config.yaml
encoder_arch: "efficientnet"
text_encoder_causal: true
text_encoder_norm_position: "pre"
text_encoder_fused_qkv: false
text_encoder_bias: "all"
epochs: 3.3
Rows from block 5 of the text encoder of a small contrastive image-text model, named by matrix and row number. Rows with one number belong to one neuron. Each number is 128 + 32 x the weight over its row's rms, rounded and kept within 0 to 255. All counts start at 0. Numbers have three digits each. After the name is the row's rms in percent of the matrix's.
After each neuron's rows are labels from the 100 texts, of 14976, where the neuron reaches its highest value: "fires on" is the input token at the peak. Only what is clearly more common there than usual is listed. The data: made-up ball-and-stick molecule models.
# fc1: MLP up (text_encoder.blocks.5.mlp.fc1.weight, 384x128), inputs 0-127
# fc2: MLP down (text_encoder.blocks.5.mlp.fc2.weight, 128x384, transposed), outputs 0-127

fc1.331 091:190164141102088163090111078124097046128114093137140138134131120108154136070067069135138103112174153084166173061055108121124138103180106121140173110121111144142115096106093174121119135143146102178156146091130140145075157135160120176116130042144124102176072095175136088130093071097151128153111093158114125109187179116109148102104080094156109107131105120124152064101173143104119139147113
fc2.331 074:081140141125189116140157092095161173138116140132157152125136138144118133154152103118150099128154150073127127083104161108189142113168134082107093152100119074072095138118149139062128126153114115153177102131152121119117114093083135094149119183121115085139128224079075145074144116112033139116104103136113046176095104139171125102130146130117178133170132111120131215167087089195140132137157
fires on: "three"

fc1.358 093:106051099099106120144155073075162131101075067148096118114156100122096142103102132125135141139166168101120137096139083184121122101105170116109173122174076117117072105123204123108152166118195127169097148168161134134155121134089166187134115079083142162073098087160205136142106152115096159162113135173095099151106116118102161114124193097103126084139172111100174096165119130113145078094120
fc2.358 081:145106125135110169137110157180104109166198148121166107143110125110118141108154114126092112100084085163155161134143102107159105167164076141127104129108063143132125186163097149124093159139125134098183175084085159103083129125128169078124117080205090088158083151089065080136155109180142113060121171077165186146158127090149125136150154157186151184168101149161120115110083139089150161152128
fires on: "<end>"

fc1.46 083:163071121141101167169172136174145080100102121084128110094116091130087127185160161041127123132074168116160136148135145077140081136198145167135155117113106067150053108163111148109139117169132111124118149098111115124117090132130183126167101153183158081152141154137138094113083122136092152195130135148162139152114160166147087162174126041088138165097141116114094116131155133066130076165103
fc2.46 081:087161121163168070098096133063101191153130103189131162136094081132147098096064111196117117132188114114144149118121110201104144083046124146093123118153119158103164153059144112142115126082108136123135159137187111132138174143099105110114171077081096162153109074131142215153167131127146075121094082159114104108166091127084173127119124148139174126143119154145149149124124099162149153104125
fires on: "blue"

fc1.63 130:064154109085151117159125112133141142124074091137096139067115140073108116154101126098126071138113177175128170094123123161092097151137175181140166157157074146147164152125159132116141084136152172098176165119148070130089164168197114104139080112134162160100107121089142149110060147106162106075155165145121126116166153183170100192141182164157110190112141168149124116153152115099096144194100
fc2.63 206:144137127146122088078085152169174212147172175136115117101108146165093119141147205145157050068124107101116093179136140128126086127126098138122120129168073158117170214071113159081100129160160134109154122117134185122155140148132158097153127155149112151130068156089109116143136106154103067188099112148099165106145117143128180116067139097179162106090141167093097079141101118107149099116165
fires on: ","; "and"

fc1.130 257:070108114079112098123090085113111049135094155077137120170102087109115113142076113085145100182169118141137183099114128133180143103179166134098106072083161088133108131124087176137144125078166158091176106078150109105127129128132139146173163125132071101105079131173167093061124163065121160113139140117075168147149085090188111122135075080154133099137114114145133092147130161081104172126141
fc2.130 429:088141159082114148128160120129113109125072145080112099204162101110178137114153128124126160113190101099126130108110130103192128143202181112115070089119156108168133137168117178086140150086182156139150114109119100113132101094111150194157162159109060084192143129126039140146105105107131094108160083105124094108142125119187128066138067124139153154111122117143107118154125197098118108116188
fires on: "three"

fc1.233 088:124134087167126077105089113168139110180140146149135116110165143102154111117119127121123080226126142130123057139082095133085102119105122149141128077166117177167133174123170184109154100108180117110103109067112151097110099138102163086159146037179142118091138099093088111087107166106123126139019086165172118185121164145173086106144150155150111117127156103144137085094162145133140137139132
fc2.233 069:152083166104088115127138151100135125102110103138132165096123117119159178060133173119106171112154110127089202145218130083124140140134097090102117162106087104138060113147120080098192093134119123193111066129173131102122151133154108106112072158162118144134121155140136125185117130128119169120169139068039114075105119140096143076123161155098081174104115166168117098117095162112105072153095
fires on: "red"

fc1.144 091:073135074147129136106138110100143079134112135113090095148117106177141196092146164140110085172157127137114154116114128194119121082074090171090125122125104162173160100154123124153109167125093100097083138090114099105174107110156134143183148078139072122176066136157063131106147184153132079108137143141062164139189094107115091041181114127150108164139122093130093089115151183163095147115127
fc2.144 081:138142145119140126137086113146136163117096143147134122107132157142130077138119123106165233125143110108092072090116108164124175090157119089136127075179128168132112115150114093125175070129207183098183177087204105197138088170190082142129073169167122132152137096119115075153133136137169095141137114113165126139146128170155150146115075103102129083111056110106104110109121089134178111097117
fires on: "three"

fc1.54 104:103120121139099121116158113149167057141126103077074106144140188101141111121159099134092189127115092121166150192117149086190124104118146090110242101179102126142084110109180098122118102134155131174116131156104165154106095175084158117150154142130148200176076071121140108143085090128121121118101142143159155147094170131080113111142178077111170123123136146152087128132054117112163119165090
fc2.54 102:131151067121173140128164139170098152147078161153157106107066086127104138128133112152130110142074147125134113099141124187074124115147103179108056129080138154140119144197050109084151142149092121101145149169121105108092147138133087127177086090136106041081152159148062134146143145104118137107145121145109060122177133175176096136131110149170082095113094093104172135174151089117121205130127
fires on: "blue"; "orange"; "<end>"

fc1.306 107:175186086179135067097117127142138079043148085068107109114073048146085168107151127108145098140134140176133123111130104158137110160115061076178156115139090156154100127095101111138140121110153120134182188133090132131082146155099113126154159073110160094102104153139108129160138129120179101146127128052122176176087152121144107078118192121106143111134117168081109148179145148086085115136105
fc2.306 121:098115162106105078134054063177171124124122134097113144135154132157147135147122122094183129075094170106081144112139111108142147090151146134148117132162113164113191186099149159143100162123162131188223069114186136091168098125075155126124128078119151143183146133117126124152131119112082113045172145108125136153138109106128144119141161151212190110132075126161090130148092173149143126088091
fires on: "<end>"; "and"

fc1.65 095:091166151176101060135172128118138148164061085106122165108150111136068070124157087100126132154120101102182152105105122145101125102132120131138102098153112120149077152090115106096168134170185123155151151100128135130152143127133096099130122126151068185163121094147079061164138194123159081126164134099177129167161161087109090131103115092112140104073090143122089084117153093055191169183087
fc2.65 070:127108109120141111094056129105137203125193154170079045130120137123150153059096130107082093151130143170111053097121160159160142114120124124093126106102132094088174085126123121160120135104123127128123085159144083140158140152126101127108107134143168099153140129107147178088119092095126143157081094133103124107137110208102169165096153139098125152156128155136178176087140127233113114044159
fires on: "and"

fc1.43 102:127140096159154166143129106125167132159149160098125132105104093106093138131099094092185093101084122152166169065149087147128100066118125043115193119150148153173210143080108163160082148107132094125138126103137106147163119079118069136113133145146107134070084138135104091127119140097084133075175148130136197111157081141167150083141191124107151083131195093146157068123142137175117138103102
fc2.43 090:066188150088192123124073118107111136153120120144125105109098118173155090146137198147112151130119129137114129192159141158117122112116136152134118158101073092094074139168087096138186125147129171095144139090137101146072092176147125073147128067115124062162165125121105181134122121146196160153093144154099136151149111147124171107142026096138134146068072179170145132175121146161133107136173
fires on: "and"; "purple"

fc1.300 130:085120126159161035123145138119150112116117153115151128121130087183102157098116145168089113218096165170123134182156139152147172135120090156089095070126116160112145145092146124151155110136217138127167121079119077109134091113164111097164186115116139078097160206063132136070144138135155093117182183103158118154151153094130127136099114152159156105109151132119080119127163169170137182113164
fc2.300 112:149170149109127160111107117121126161126142143141109117141127171138113096146190122083179190078150064071117096088126080091170122130129096140175187141088102131199129106214080174141098156110058095158134143155159187147140150125129123175150051119176104127114080098196149116135140118127127097138078093124174120116102137162116125089133110128109108175142103124082115096157091093104140096186133
fires on: "orange"

fc1.125 113:165087143165084085123186082162129090121094128116068120098145089099133136141176114112161158127109123159145073058187070106146157096167191137098151085146126138178122082146176152168077101055142114188134149110101167193062143147128124133133124126144080153111119085179137133150112115152170112089103104073163084153156083113081126093140141155098140081163103119129138110182116123102139114123135
fc2.125 100:102097126107192163161066122121130129113160120165169090119148136160122089112065132153095082119143143088124148200116180140099135139152117117092097150117100117038105215095088123097179167163103125119136121125138112099164106115146175099130100187140139106114160177083112089116147174133099083207107090182080157185139177142093123133124118098121132122085176113102086094124160102118105111165131
fires on: "green"

fc1.308 096:075059047139136110138158115141161109129180156131111143099083091109079103190161173130149142149139151117134128109121072136161161057139163135049126102173138117112086139162128126189089137174101103079098143124125136086164160116130162123133108118135090064139125079104133154030097131103138134059093178155126184085117124143130115140131183114140153118120158122164148141156070103118102140140090
fc2.308 075:184157179146165107095088147111119165115110133147117088167180119127158078119089145157114143105106071169094136180127106149085125153096093099119118162111118108120119143114090146023159127138144138144147140132109138137105145161075042121168175068172177180139113188084093103174135115173127112170117090100183069132150151114170181133153100122095104125163123120096101113081189141152146108107114
fires on: "red"

fc1.275 098:104153143137106162113134120105129129091102112128115185085160119147143143095063052114138161190097144127116175095138088155180140096160155126103224143174086109170062130094169151095064109098185098184185149102155105117104146171126142130147134130137143099163152132122187098099142201198097096126108128098110124132129106176128145131091097116153076101100093169128109072108115114118147092126114
fc2.275 085:144089153096126075132091124122154119198177136118093114151100146157117157113193136053094138088142116132168084204159129101155116111118131175138084117112199149167188128125129141082125181126083147110118089078100184077065163087082172124088207088133134168099119160115114166144085135072162094086129104133141148136142158148123120070137133146146094102106172131127129149126111124135129178166139
fires on: "three"

fc1.263 130:141131083151125080154125125127149085061130118125124089155081044119102125099176145140133137132157039171119122122087122126128135171074154157133175096137163148190103103151122098112124132136140134121095153062127130172159145186123093127196088121195141103123123178086108114172095077124180112114102123163169102196130140086039131133119162134145105116163100133195178090117127127135154128130138
fc2.263 161:184121102159147124131198108137119154175090072108079159085127096130156181083120100134148133125129177114079105119083110192128154150156100113128094113133088171185191083154131108094147134182076163124147119099127063097138152134108134122098145131110148111106074122110085120156135123168110124183130069103097127088181114128147115144183115128123142152144175189117110105155105050091206154143081
fires on: "and"; "<end>"

fc1.282 095:152188126105078159125171105109167144118093082167137088105114112142134124111077088154100099087068182160150111089055089128197129153151066132158088165167104139106113111093117139126134175072099139105184094077157123093126115124162144179141143101182079136131097074133117083094159109124097123083095166091140105102123085135054138145125105165122124068165090124143079133158140127090133175109145
fc2.282 075:101090108126131095111110114135122126114112108145130157128110133135104136136174199069152143117171089072107096090125146177181113038063219069108179071149158119171131108150126118075131090169093160163087142100100107115166165149067147088097163115092091167076122135123149188155154121121119157179153111098141174176125125122157137145138136096134147155096156107104167107130118088183128143143093
fires on: "purple"; "green"

fc1.207 129:083123091111097083129119114091150119075124134124117064111146132158108153141097173076091178135175121160133129079150141176093144114100111202128212117131108109076127086171160102101148060087117131126125137064115086116138140146138078129168101101124055104092119095101116099113128132093130130147179143053124133138086022113084078123139145110134133169183100140141118134109135151150122190129121
fc2.207 162:097178134118157130048092130126093130170116199090118118161099115119097070169153171119132095090080171154134133113090160135113075123159207134118108120091117105134142141182107143121121151172133102064095084109122118117130102115171123132157135130186150123174104151136079139081068161083163099152111121197127120170137140156179181170103085106163114143092179116099107101163142147091088145082180
fires on: "purple"; "three"

fc1.249 138:131113128153127107183123099058097119133103101139102104111171102142104160089121095109123118087046136067136175120170110121158094114153072143094139129157029163153134115129143129165126177078128121122103141091207084144123110112153106074111140100206139156174080095142105111122151124106088122126115175130065161212094136117160132137137186134168139137163157149151110092096149072159149127123104
fc2.249 145:129154107173115142157122187127117132124109155152094102158142090132048091065204147155151081129149027099182160151144159085118109194118131162199136173113127101172107128141100156081173134140150093120131125126114143134108091104150117170144086076129111142169146160200148153122120144072093110116124124148150140137089148105096135157091150159197165099084073123145123140072095147119141124088141
fires on: "orange"

fc1.97 088:117111136165166114164137113062177097135156141137155174141111091108110114156145122100175170178095144123137148074113123138104114193120058122117151137146139089160087134084137118137129160065188133131072187106125116141120103105162127114141092162173109126068104117110080067083118111142101143085102105096198097089150096103138156116087193090127133058120133136181126080158111170089149122131055
fc2.97 062:107091183186111115085099130120157136125107153173153122132136131214115093072123163129101144134085129148128089179127139147173172065103151082095134129067139175101156121167102162087156088128114137130184106108133116150135108146085086088128163131137110207156110091084112115149115110120091075182143085124091158153164078089106188136116117139085116164183150143116148108120151041170098109128110
fires on: "in"; "red"

fc1.41 079:069148153122119134155103143092112104150149096054145098126128167103126147079129149136169104082145080156140100169078146172138161099179126120145102123146090153105098093128131118118140102107154080116112081095174120103129131156157075089128157155087111208164158135156123118167085129163132165154102133113093116140063201041112179119094137115146110063141177137173120117180084106072149114070152
fc2.41 061:194116101089176124116056111207114148120116142169102132133109108107120142139099083130151142135105127147187127099118108075119065124140148163053156105087124085176148196079069140127100193120087128182130122124118156147144109152150152159105097098146167065115114120092112104095162113124139148105159144168143147141202082191144125125147146127136145157129088153087184161114184091136098172172142
fires on: "orange"

fc1.92 092:100178065158121150149149133158148165128074156145135102107182090165145094131166160150101104125120117088148160094158115195124162075099109151107102125166133177137071074117124107091109069114108121144190160120084100137102083100104113170166175135143152112121163146115156155159066170110135076155045112162144131108130159151119096111082160057193137069138133107175164109108123142100134168151117
fc2.92 077:175127124055152104123115123102160064079129050105135163132125106101122175142107122141146155135168105111123137159159121049191102204129083093153152136106135126133108137128095143140127191137110085175064100084143131151161158113104148132096119079102115133119087117132119154157140160115106168117217191046114102149150129165142158098128149193096146158128127079068145138136138146179113165139126
fires on: "green"; "small"; "space"

fc1.371 079:063134108117107064135130111080172168109066122104143075181077094104107095128134113080162171171112131157109138151124065129143133080173117157098087108135118164111164130127157173137160158123152129138137134109175115133118124081123124173199133049185149141081129125136205079102136119155156107098134168111133151111115116145050114041168153130126103086136121074095111102112110141150172123167126
fc2.371 068:160134167155108168116121128170097120100135139094168147143163187159149123175116075082121093106104128124138129081142169095055125148114154069131085177140117115124095141095122124088111173120129101119136111132107138117129118104148154047109159158161103114181067177084048073099124125083138098171057078152104087194139186106181119124090099104179175120109151108127163116105124121100121086132155
fires on: "in"

fc1.281 093:121135097120094126165111120099116099123088089077069118082124080155140179125162168155111164177117139104103168128128089125114123124146058131166150137096154153152157102110089131203115095063165056109157111092127142111088144151086144121171062166168064122134082127083133065098086126132087085114193112118124095187118166166126070129108160128127137129108137165156116115110096125138107172169072
fc2.281 081:125151163090145139093127151116148211147100152160170111174152176086174098119097062081144163082122147112147108092124139142121114059115174133040133106156108138108130090114155190074083167135108132128112171102144094130108088101142118199106164057134102155121103154127091155141193111149121091130059113152164093127124135160099180111120131121139149188112109120096123205124143099141117168134097
fires on: "and"

fc1.61 094:102159096151210065101162100083096161070115131109102136127100057138129142098144094108144142185168129124116092168049130103126130107118077113130193166115142091147081122056133155095144188108129133109141170124117140169119078180113118118144087090114095154169146103133155146184097136160123111121096079074109099149151147089080144139097216086092150081129107151131162143129100151142157122138139
fc2.61 086:116116120098103168154096090126197109130100100123110142120133104143110159112121137123167120121062143111168133158168123105128091117098159050134140182135146128118156170140192079082134156136097139153173125071112092086177124078116102172085142116121125154134130136113130161141182096068155163131151182117149168211116169113165100145111134118184161143132076098171072130165104190076086149074085
fires on: "<end>"; "white"

fc1.337 087:071126073152120108160100197161068106039126175110139114126085112132119097174171119098127170134137159126165149138101146155165100149175135145154117144140083157118089162119118114138107137131120135118134088095153131152127076069126097118130138129098164117176126120091124117151122096088146122127097140180097060096099058131105117127115203194203064057115120103083157130115177093088128158102144
fc2.337 071:096136133081126116165153095071088121178177123178111175089145114108161142132144157108125116138125177125163156139142095170090108150137153128107147117099170124131095143148123175055166165139059100161165146128146139118097100171116154090128090072183094154081111098162108074198110154166103141150105154099177088096201155106135106043129142087086162163172110113138104104136130108156071143156101
fires on: "blue"

fc1.381 099:130185078113074139174136063093172095146134148128154155150110098124121099087053181158132117112073105138164149103156083128093107132113121080101065118110119149162104143119194076050129131149133106107174165142194100111152152126104117123119087137085088125166105159139145220151156152173199108154108110160124120159144097130139184152145127110135056125151104114158152118154151166151100105105143
fc2.381 090:112121142135130080126135130167123138082157134118166107069159185130076103147174039116108165117141163140141092138128210106169085120166136170110215106132109128130177164084115180178137150124146151134114133145088135104133087174142146133155138139147093121055152086166134090154101088126069137106116146150145108103154105159061064093079146116133162132102160111056091137104090090112144135167130
fires on: "yellow"

fc1.329 094:124189090106113161110146158112104118124120100176153127144128091113084112088120126110112124108142146172142093079101083141060139035120077141147090122119086131147060167107125181104112164125066102175109110122130110189131066135101181123135101052117064151183136139177139088144120108116142109137086128167115094112122117139103176148127089074128110133082122104147162108153112104089166158203172
fc2.329 090:162125109164153090120132110162076130152198071123061122106105099174160155122101147139112123142124101123093160154190187130130102222162120114103141082127156146136192102111108130076079127110167202110140174157161126072088183153083141107081123174141125085104111121135108184104120131181151146157129142081094172113082074117120085102138163181110097114099143117101089141143176135152132137135127
fires on: "yellow"

fc1.217 099:183112070137124100151166083140128089099098116120093120102163117137146143162125090134145147102108168087195144173087078129106134177167124128160153146147129166153032148139105107133106172150154131122175167114143154139082170107094128130112127087141121128148135134114122082110115091134182100173176112106141127107083152084143153078117165028100121065132135139156176061092113096065089185133108
fc2.217 101:129115108101149154144088090123105164154147144162105165114115107161142139127065144190140087100086127138082181120119066195121114073129104125093090145119087138059127168143093144058115109120060140098196172165143176119161128089134152199116116107118142081185142156120145125109148206078132154130139137141139142117120103094110146134140072147168100085082103073143077077148148168155146136122103
fires on: "yellow"

fc1.362 098:187206135101106174151071101101174150105129125077166169079129108155093136097143078103144115113161173208130128100160099164160121119181122097083164181182107172170173103143117125178160120104182103095139101134142153187087121138119106136153171143107088186108081142131121111121180135107095099077178182131150094127101093113148158115133139129110127128187125118166128127113091164125127116148195
fc2.362 077:072112117082168144129133122154087153132130165204125098110174099142129090201103173079112120113144148124147125148117168157181150111131174164120085143100100108122092132116161087113132159218126183117099177060129104089095134128166098121159088104105150065139162098149102132129084149140175137150116156148112151196159156121155155043174147127151142134073125149129152180111153101133144196113102
fires on: "and"; "white"

fc1.271 101:061159087144078115138112103124173109107092141085055089161074106172102128068074090140100096163081114102131169131081094118123130187081137099140139167187127134137097075136135141141157134143173060084124128021149124111183132117096113153151087134091138142125157117141158112158101104177118172159134142132107137173156122089117099120136178121177116171144154100155166127159152159152148091126164
fc2.271 105:188089203126149116152181100160150141159106074141079149081173127106147202179154166148155138121141100080119138146145090139111113086095152079123080127143150170147181118119158116095085195128152117134168145169078127145119117150128176140048147110110113093144093139139102087179146112076107117083175112114079144089166140128108182120128076177115106139145155179146109120105125077108071109153125
fires on: "<end>"; "and"; "space"

fc1.237 095:111150136121106086118161092144102129047121083076160130097087127142146141135097134124113144070130161115147159117117098089196121171131136158148167138065081072116066070118154172111158133086146081123111089168112181130093103176094129156116107197118092142161105038159153128130111151096134104149102144095150071142128163121123100125171204081133103084159164140106185158113132135078129124137134
fc2.237 079:135120037130145107203063111113131147157164172110074125099133122087149138089135060072105165158092129136173106129128096198122141097167128115083111128162106188175185155112051103096135126198092106082170165165157094129126126113122120130163138087132100121112095185143128073169118114147107166113172129123105121144161075111141133152160123179128172139115103105162109087137153161094109148120104
fires on: "blue"

fc1.72 164:142133129102154155151133083130089155144099150102127096167121110227066168119138146116095149175140165108146052081181134154137115083140104106140113112136143129142084145137127096066144173165155146068105140097111085130085072170076103136128115102119083125130089182170095112084167140139144099133082122094111085144107123086179128117141081100171170143178200074181124136150156137142167160103124
fc2.72 275:064103106105115141145156180138098086115111092210130151092152145069173094108116143148132126059107046147105185139114143112112169139142142200092110127096161095107141100148129149169150072095120134165136127143164174159132171126164132138161107194103138122174167094087161143155121154122131119135186157198093134113128114161077090136168114121117102097042098149154106115075079103121138108128119
fires on: ","

fc1.47 114:156147099115154105118123112187148108067143077091144144099117099125105111034174152105137147157129123156134169126136060149156074120126139074111124126200096119052053073113135123157136112132119138122098165146138110121105182133144140119140135120126088106126059121088185116084125146132101116171113147079084188157144115123114142156148217109191155125163128152139198122116090161074135139145109
fc2.47 133:091152122092189099138071105116137124184148185119157103149164133103120167162107091100107115059136165090186135114122144109105153134191145140129144132084104150152114215127139169155102117111137064112137131066139156117078114117127111107126148064155117153163116141156118079155160093151070085131114056182130108173144102120121160062137150155143155076145117152167117122082078101094096170170090
fires on: "<end>"; "green"

fc1.167 109:128115150150135158107074076135120106065127132128109167109102116141078181097134177141132089111146092127125162081191123106162096088119142102063155128197173090140207127144151140108121103098101114117158075044114095142133156131136125161180123113125183115115077119114152134148132156155071077145090128080133132123141122097165136061195148085152145096160173116148097151101131156191163181125137
fc2.167 102:083143155032137142151093165100168180155079208126121072153090173153137110174125103164123164118096108146146208082082146170138103101136175108130126097118121119172106124119111117073139170131144149105118130144146096146101122127161074130127175152135072107139165127151094118147084163068144168150128176180149136094088136143168153161084058127125106123089129124107106160126131175114063142097087
fires on: "purple"

fc1.209 096:147116152101124127152056107115177127116101179091133152087179113092122091146155071073104153110113162153135166150082159121149089118135199135137168110094134157151162095087123177155139156091158129163140119070150161190148062112131118105118131099152062196120154086079148120123138054135180117163173069111168167138142126150102154156138181111158129101177093131122124100131098168099088146091102
fc2.209 115:097127110144156103079189145147096179127176111142097134146052110151169179099126211173138089185185091118142112094169094167144141134101123122149070085150194131159142149158113140073178065126094117093120110134126135107150219131109149110127131166107157148118073152112109152175119140133088096165119158122134145070127104104136081132126126094117149142085132190164142102164093100144178090144127
fires on: "purple"

fc1.257 090:126151097134099154167162095123095104162102170062134111111172118076170123124095137109084136094151168104169115081101137093136131111171096133152107133123115086180130105181145096188112132077163110106099153165194133064126148138142055130190142110166155099115080127138184150146067146131125110171155155162103074154115186079131158095132056122098189084155139147132101076112143102156119107152125
fc2.257 071:176079153080141128106096088097139136116168106151099210117134135085144188139167134090128137155095132156119131152170113121140133156050154090091119152180138139105170121129117142124134127157092153137138111097105185126122136125091197096059127117178095111147111109090102149128104152114108140079175126104133169071132141176148098168100234110139068143168151077140150128087114188154098149089087
fires on: "and"; "small"

fc1.322 135:115164100100099123108164104159134063102087118122144157139104156140083198142120110041125153090045182134135090069108147117129115111082120096159146132149106087169199140171131139125150142116126124075130142061146136090120143148136092119152112126204104179155074119105216162124121165093135109106125159142161114096155141142134132136106126129155119188162143106077061105154097146110108164135071
fc2.322 164:118191111138191136101071100109104188108124085124130110148110101141105093165130144154131080157091151121111149184090151164105125123097196163132163129071108145089110095126112061187109125162155108143050143117080120142127104109175105129099112124115157138094126121181129115055142134110177097189121113165117179162096100137145196122126158148093145091136170163087111107162202087139108163091151
fires on: ","; "yellow"

fc1.89 123:128111137143132099101109115109132107105090117077094120065120055126105120125150116054131131130083152138099185134091087135151101133087169119088208100117094133144167025101137105150154156111119113114129097140175083119153188125094126093142165134209088108132078076103158169170142167130100118150115107121072130143125187162138122122170165110107152140173121141139125061188109189128105138133115
fc2.89 142:092175105137139094149180118183088163163181148108128157152108123142124081120170175125132112109179111061164121135126118173149161088162110165157078164143077153086137185121132131128119120103133133105129184100147160134085130109132149145168089127088117138132075189148085124104147124118076037154124098186182092137165093100157087115137132108183197116082106171116089117130079095086165111146128
fires on: "three"; "<end>"

fc1.44 097:134140164086147126166093174159111173130117139175098102097203081131134132110114134156158134088080150165168165076124108127141130172157171105138162114074087062185086096086120130102156097102139129111095073131116104144101060156151086137142063092176142063138157140161124099100146146118178139148151081198122163170120156141129098119142150131153149087105176114154157094090184166112073123146130
fc2.44 110:098134113170095108095164104084165145115158105123116138169102156089103137121129098079070137147205105086174101150127133123118129134112157155085141123190189169139128122109124089169133112113086100119136157132157133110126135117072099143162150096075136196129073117091155167150182081135094107075141147090148093098172075068132179129140093164066153175210101146149128102160115099159158127108077
fires on: "blue"; "green"

fc1.294 091:140112124130103109119176178149119092108094124045161160088153160100077113090150183088103111135070164156175140094133145091145097121141090177134101080118071110122146087116070130198113163125140097033142123110147116068042134149121130165122128142142095160145109143067148131112125180134144141145089148104154109154156099093139049109171101153133094122137089128162075110147146085126105143139150
fc2.294 078:159117104132189073174079087137173137096097085155132118180134110156163147069070078169125141071159124086083129071089158154091176143127138122085138152111102210107166173121180106096150092139141163173118091171182136150141143119138100130121126131168132119181112117155108135203161137141095088119166123151102178089134164140116151114098125130114168119102198112156151118084129086131136111091078
fires on: "white"

fc1.36 125:121094058173114118143091070131139129118110193122119134156165082121104124083112123099118152097121108164139098058147112107135068119094197098142181133163135098082059143157120089098086141146168108131135161052140097093121161214130082094077141073140113137126062099183154086113106129155117097152122156096084158130168115121144113156100152107135152079131134072174156107105123132124126166145097
fc2.36 148:105157144096157167077089159085117080161113159146143082132186097115149072115128115109108088085165073147113097112106173072109149152113164185113123122126145076137103113166114179104143098146151128087142091112135114127104125090183183123117159217125148141153190129089139124035073157118166127164159096196111135097111186157109147127129104135088153148109124117126112164133131145174123132105206
fires on: "<end>"; "green"; "sticks"; "purple"

fc1.312 093:077113108119100081128152124102080097104102115143104145146165098151109161143104137130112160182151160087166136085161131160186153110150115177091135125118098115131125123085169157116122101134119057142034093133099106107139079086089116141166131166162129117125075166057108099084152128090067098137098152122077141136119069138140136174159203126187125160106135175160124123206088095093142088118115
fc2.312 091:172119142089152173104119130136162153162107157181096087133083092106161157169128125082157135062087093190137136081153074113072107101164110089137164085180083096171155211168119138096124180161103141108143110070143123139138108182122142094126082118137146077167136140126041186160137152150142105151119098152092151149127156150124162151107075135079130132108150125060098119141095149150119124159127
fires on: ","; "and"

fc1.20 106:101120105130120159156147068080130069082113162127135149149165126158109089159118126117103154089068140162158152117184087129178128116139172148138074129140100123080085208109151126156133218099162140093114117119178143133162107111145095084124130096130118139184197137102126148105141140125149077141122103117116140105174110083085112109144115067097096084068136074156152115038135110173139166090106
fc2.20 086:150106104113116130144079147165114156105131095153101104117151133072134150115149129130137118161137113146119058114157120134133119158077126150158106099159180127169141081087146127111119096168082176173136102166069116136112180147129161151134180129108113124098072107059133098214066102122111152120168168093142175116045168144172123157071153111158148124179122124172152054166123147081162086080155
fires on: "white"

fc1.369 080:118121078113148101165087103097091071124114103131166094143134137147139112111162125129100158198105073135114184148153129128111188155117118173115158112096114131097135156139106154171138138136137149070082135091125153095032114128059117109132064107148067088140107134094087119070123160108149084113141192133165071181101171152096100076120111123120157150151184187109085144072105128107172126101122
fc2.369 064:141138156148123113106104150157138169140155162183106168130124142131118137085116119114112095147089145060202115102134104109146098106155117132114105139171183115137170100088107143113130106147098107216146107149136126155193189066131210127105185171184178148151109100151140136113105099095190139074116110086098172055155147140169151156185162103088080133125124111113099124115151132169092118141183
fires on: "white"

fc1.363 108:155100174089159101139087105187102150100129118073137118129151126177130147164127137149063145167102142115166132124090084112152088150129118169085138156131129138137140121123138130125129085129167102158141158081115146159112090151112113140147144069129160091123138117181187097082133106139088192188097118097147137151110116155185188082097159063124154054123132150188139057141065103074105162200106
fc2.363 112:115145110157124114095086101173189126102103140167091147143117149108126150102162121119150107141088109079140119114111101142141144063149123136137089132095092176131118163163143136048151144130104148202155082053162127106162186172138106116132133125177127140086108171087103124137158097112125072039211173164200087152131145135135152127107103135131136163169136156066131105147164086084097084109108
fires on: "and"; "purple"